From a checkpoint of a small contrastive audio-text model.
Data: trained on Morse code for random letters and digits, with fading, noise and interfering tones, 26041 training examples, 67.8 epochs.
Rows from block 12 of the audio encoder of a small contrastive audio-text model, named by matrix and row number. Rows with one number belong to one neuron. Each number is 128 + 24 x the weight over its row's rms, rounded and kept within 0 to 255. All counts start at 0. Numbers have three digits each.
After each neuron's rows are labels from the 100 clips, of 14848, where the neuron reaches its highest value: "lies over" is the class under the peak. Only what is clearly more common there than usual is listed. The data: Morse code for random letters and digits, with fading, noise and interfering tones. In brackets: how many of the 100.
# fc1: MLP up (encoder.blocks.12.mlp.fc1.weight, 384x192), inputs 96-143
# fc2: MLP down (encoder.blocks.12.mlp.fc2.weight, 192x384, transposed), outputs 96-143

fc1.118:094095133155096122159122166079067093087112057101086127133123137087155118096119127122141175111131138154150125118153173094128150093117092127118132
fc2.118:136128083100175082147145162101103093176152145132150103125141134116120094143151136129151098144151179066130131149105148114151110135151161096140141
lies over: the character "1" (45)

fc1.84:101112124159117141092129150118149132121126135173140068166153137111134136127137098170148082139120156116119138122143121178131142149126110119131125
fc2.84:152125129130118130106116117127120129096074148121104143135171136163141111125100090154156141094148141114114124109137106164144122138151100140133138
lies over: the character "b" (32); the character "d" (30)

fc1.67:151150145150135139121205122134141155147143116142124135144142082131147116146133072169139109133151126102105120167156106122099156127154143154137177
fc2.67:142120143149123125149159121134119116100093124080108110136143155151107152111106151097087166101141135080105141120135107177117154119139153131118136
lies over: the character "b" (47)

fc1.233:139159121118151119149109097127162119122114135078130132102113156122127121118168161164128109156082151148161136174076108112121137143154127128126121
fc2.233:094140124125119121111130145098154133158122172138165159174102133117146096086109172108118118139127129127139158099158118111086120134120121142085169
lies over: the character "y" (37); the character "2" (28)

fc1.358:071162168107104130154087126118142110099093130114174170132126128168094151141104098132142108150124100104148151122105132161131094152143104064116154
fc2.358:139119126111150176100146124077127148120136125131158137141112114131164155139132084089125159118140120106148127130138110126154103102084136162110099
lies over: the character "2" (58)

fc1.125:134109097109150128134118180111112112156168136108101182158161108095152143134169146131148096114039104074123094137123104194088132117151165150101094
fc2.125:142125146145154143136147127139133110130140114085112165154128152115084157173135117165189109120103135121119101133143095069128104127125115114136084
lies over: the character "u" (60); the character "v" (29)

fc1.62:141130099103147128180109113123114131129099113096109129143105159130106141144155109125143137124143095115168120164117102116096105128113157166104143
fc2.62:099142152162124150105147132117159156149133123073141137166155119136112133074104152178165132129139134117156123078111150165126128150134103173143107
lies over: the character "q" (38)

fc1.64:140108149110134115145138110210131120173142108099150047133118120139116078133142156134138159124109121120162135109096137157107163127110140159116139
fc2.64:144115139137156115113129135129135117120180157116109033145134129123085059145112196134131139078120133117127096150143130118111118134127148135135108
lies over: the character "4" (39)

fc1.133:131109112126143155143113120163148161075133159144070123159112165139121138169119104149140093134143096153100126164131176114080110116117120117108107
fc2.133:097112124116110162128108146128155112131128125125122129162146109108142091109127122166101083107138126116139121130110166188121147140130166076155119
lies over: the character "4" (43); the character "3" (29)

fc1.25:176142117086134127124109090140167148131117143097146098065156114071082154146142129112128098119128107125158134094190132130117145138163090132161123
fc2.25:108116086165124123135117125115129132122115127140116142167159151148123114118055139136166118121084123146142153141070125120128107157113121109135146
lies over: the character "1" (29)

fc1.316:164173139141129122148155120166129168133100130126103107099115188121125102156137122132133126128105129101114131154152131119124199131141108145128102
fc2.316:103086106140120154146133151094085120147120093114102118130113128176111186136116163151115138117118139121147121193119098133117124103094133181142119
lies over: the character "y" (35); the character "3" (30)

fc1.202:128119132154123103130104091116135111104122107145162115184146110139134135135171132128113092114196154119123102142132114139095183128117128155136129
fc2.202:143144111090086150135123149096109115159168165108116081128140103139169124122113133097090154160126107158161140157156124118113133095100131121152142
lies over: the character "4" (42); the character "5" (31)

fc1.274:124114154137096133162107147107102156151161156143113116170151098149114154174146119127139136075136143168111122124091150151102124131134141125144059
fc2.274:107135118078113121140121119169144128114159160148156149126143169113151156093117120146080078148099128134106133156095116131124163141130128132142149
lies over: the character "2" (46)

fc1.306:114099112120121108116109145122125145088131095109093124108155117144130140176105139087189160137120104113134131093105135099151129134129080115114150
fc2.306:152141090140120121083141152119150127090149176108110187104083131169091109113114138088116139117133086137112164126146119112122113124124118121109106
lies over: the character "a" (37); the character "r" (29)

fc1.235:109125142140103137140131118120137158175157106142135093148152123115108115111130149109130093126134147101109084137138096141121104130131145148138135
fc2.235:157125118088132103110146149108137117133095139128159116127132153117110087103101136131079136154133144141137137140117151110101130150123141140140111
lies over: the character "q" (38); the character "1" (25)

fc1.142:156142100099116117139155138145137125149175147120156113145109173140130052146104153138132145096133204134140123131161134117138124070146124129153130
fc2.142:125142141109112126133144127151125133174105147184115024127131157101110101130128162135123131108167118127148089161129123107095134126129158129159139
lies over: the character "4" (31)

fc1.198:158121142127114155095157145090138156162080086106161102147139117082156079119173129177147093164157133157124143105174094120108179123162153107103127
fc2.198:094135139102128125115134157170132125101106150165153157131143136128152107141172151091122132152110134156110132096171124161133121090111115108139132
lies over: the character "b" (28)

fc1.55:122135161122150132132118143156165105154131092104100060127109096143136101119179166154145126113131127098143113141141150146146129095131126145136122
fc2.55:135128134121117130127133145141148130106130141094143060116091091118103096156097161127142101098072131142131096138142131120106142146147134157132137
lies over: the character "4" (30); the character "x" (26)

fc1.30:121120154125101112152131136099132118148097139155137135141123096159132143130090162104157128059117102152106147155108105096122113147130136085165134
fc2.30:119136127186207116129093104118116101126117100136112162101143120125133132169157118136115118103139093170169145131100110167126107153136150050144139
lies over: the character "a" (57)

fc1.223:114144124122106114105148113095189134098092130136104137171143153152100088125146104118149101112095167097145096145114081160115144101120157177073169
fc2.223:166121105120138106119132122059123134156110142081059153127136090124095154140158112157126145117139122119127136100134146123099118139149099144148142
lies over: the character "y" (28)

fc1.241:128133117112150112136111147097123071121133123079083133176148114111146113161168120127135134147142164149130147110161121126151137112102125141135126
fc2.241:160184121080114142114110145144133150116103156148109117096158158146124148097131118164137092149118146124132162122160111150132108129119125132084132
lies over: the character "c" (35)

fc1.287:136132111084132136096137159091134127097123124139133130126087107131166110133155070108179125106129132128126096169109130147153114117146091120139144
fc2.287:159112157159120155121159127149143116105110121136121155135118144122137124112161121138118149159113122122126092151135124199087128107114097113087118
lies over: gap (95)

fc1.154:139138138116133195130131102083139125158142108131113109151118177139114106116100143179178112147072093153109178177126127114090141125097134117122133
fc2.154:107082153080142096129111143097151136121053078106131106125139147128141119096118099124150140091146138122092154157125116130141149124118110123099143
lies over: the character "2" (77)

fc1.282:122157091116082125148163119136149161111127120112104071169141128121135119093147103113110152116145119080124088154054146134127109127102107179154137
fc2.282:142110162085173122141136114132141109105176155121088118140141112128150137168126102104135128155123152140113108117122118131136137087145101132081140
lies over: the character "q" (40)

fc1.260:110124128160195145128127096172129121163089157117141098105100131104122139096200121132151085121129164149131147155117127120133145086120103090122153
fc2.260:137148110113124137104117112131125122106079095092124214130098097214113119101154124092113084102103104104123103116106119076116108110153131140116133
lies over: the character "9" (68)

fc1.182:135096072129120136127142168092132162114130090092126134135109141179170091123194134169133101108136169116102137091114130093080175124131111077124120
fc2.182:151156081125108117130116111141126159084153148097123097130145177069180095129145157110071135148150112113149151141159101121125148150160148099127118
lies over: gap (99)

fc1.63:108129131143139091123154159151122127140137141139107154125106142128109109125109176113136138135100114100140119127107107121121165160103154142104136
fc2.63:118107133105137140116096139114137147128162133131124170130146133186117158171143097123110154109119130106122175101095154083138160150086087112167111
lies over: the character "1" (58); the character "j" (37)

fc1.277:068142125133134116143115139136138098105088148145125133091160096099146122082148113159150107067151119103143177129138162074155119142124117145196101
fc2.277:138148122156140150119141154145101131109100131100135169140108136139136124170134123089151124181139123120146153107106122152131129080122079135108149
lies over: the character "2" (53)

fc1.6:131136166117097145170117105116092117112121137127152113150123157175108081148161124175163108121125138115149146128128124119129113105128096114102142
fc2.6:159121110126156130115120148082138126142146151155093127140160141107154174106123128114092117111153133113145154169089110134166117151133138156132146
lies over: the character "a" (40)

fc1.356:197109164104099097180120146146152120126122146132158146099105146117125147136103149136083140101138119147122124110163146167141091117109133134161111
fc2.356:121126096064182156128158071168159136105130161122131133112139085185110046138122153121156102171128103122136127119111136128115116165128129119082152
lies over: the character "1" (53)

fc1.187:109127117109121160169128098122078147158150124158149138113098098110143074106142127168142120141167157106111117138114111114115171163138111122140100
fc2.187:122149146138121116128133151145141150134157086094097116109124138096119121164143164078114129102094143125105116115153110103114140122104136151115125
lies over: the character "9" (52)

fc1.232:163114117141163143129130143173114140126098158124111131128159081127138123130158094160146126114070127162147150104148184159116141150136137163142132
fc2.232:135117133083104148142120133095133155112130153119168196135132077109091173175148111121130170145164110141142136138132137111132148136108140110135157
lies over: the character "c" (33); the character "9" (25)

fc1.21:143145131121128139188120147108130144124079102151135113107145153109107179103140109099118122133129141147127133141152149144119165145127181118109142
fc2.21:142167147130136155126164132123122136163140124137119090110104106081132100128117108077111152089163114121123134146116097103107184121083115154138102
lies over: the character "2" (37); the character "1" (30)

fc1.16:142120105119113126112153113164136133117130126138131137129117126133131189131153128080152137117169133127152110114122136119097136119085096123110116
fc2.16:107094143143138124087117123108136138090162103103140065130127120139160082137103165124079111096158161119130132131160131111144117100108098116129141
lies over: the character "q" (30)

fc1.290:126161109132168100150145102121151136176115156111146077121123126077118078155151175166138124128141133140122119131147118132081143173136137142143140
fc2.290:125108151094145187152190116153127120151084130112108131088126165179105150133146134099130169090089121099143110150120118129147154120166116135144135
lies over: the character "q" (46)

fc1.97:143085107123104127117114115131132141109133131110117078203093128114127097148123173123162060167191113115118115099146125125114161097133114088161128
fc2.97:106129156145121155157131108161131141135129144109124165078131116136112129163125125150131137129096129129150121137155156125142122168164154108090132
lies over: the character "a" (39)

fc1.129:118114069136121128117175138117121133165159107149149101109147102090152137080108133159121134101128138094160051142153103141109113164103119137089139
fc2.129:128101123131158137108124124156110135094094110175137114113134085095114172153152107079118127146108134122097107112109123161114122113126153148168099
lies over: the character "q" (72)

fc1.146:137085114173149111094110111147130155110130191146077129110135111128122115147134106140108143159142152121136136129096104110091100117149105108144143
fc2.146:100137126102133137130114112148171141136124126131126188121161145135158137130086152133108089117130121135153108125117172112122168130125119149140154
lies over: the character "1" (44); the character "9" (33)

fc1.275:119116115151115112112141145152132145137136158102070149043161137130152147111155146100116136129075112125156108137159126128117148136140111176140146
fc2.275:116133095093119149139114112143154140096109120080141167151134127084116101146141147116115120150127117130085139090139134101083134123124116116104078
lies over: the character "2" (30); the character "1" (25)

fc1.119:145116138123138153093117107149106096134154119141128136134133116134095166126112147130101183159143121154125134154146154092121136158115166088134161
fc2.119:168142150182123145184131129128167099152133127113105150128141137055164133113135179164143172127176149122111125142118118168111126088162153149108101
lies over: the character "q" (26)

fc1.361:136171122126133135140173103108085097118155138112101124151122115137143128185152144101136162086096130136146069153146125107118113150075123122115112
fc2.361:114108105125131122160105094119115122146109092163141114133122146135107099119085149112110128154129137119161141123113127124105136132128131104120100
lies over: the character "a" (49); the character "m" (31)

fc1.317:100081142111148154140099123133158126139110104122160149125108120147125106145127112142136105114130131117131124109137045115165132139140117127106125
fc2.317:115145120139132133122155112130133128151131129119133162141128130161126138130109100143078151121123136108143131153134086130121123110117149068122131
lies over: the character "c" (72)

fc1.216:108136134122066169142109126163118086111105140146091147155139096153110093091153083129177132138106134130136160107092124100117108114125130160078111
fc2.216:096085147125131119144131104131123103113156159116131190139123115133086202126129087121120136070153159098174143097149129157150112152125063094129147
lies over: the character "p" (63)

fc1.323:145093127126137101132105134135158150162175119129125173126137146117140094101137103148127128079093144083085152167151109187123137102103130097109102
fc2.323:071118117135158127145129152126108117150103117100125151112092142119114108182121089138172129134087130141133102083172120081114128124173116169143122
lies over: the character "p" (42); the character "g" (33)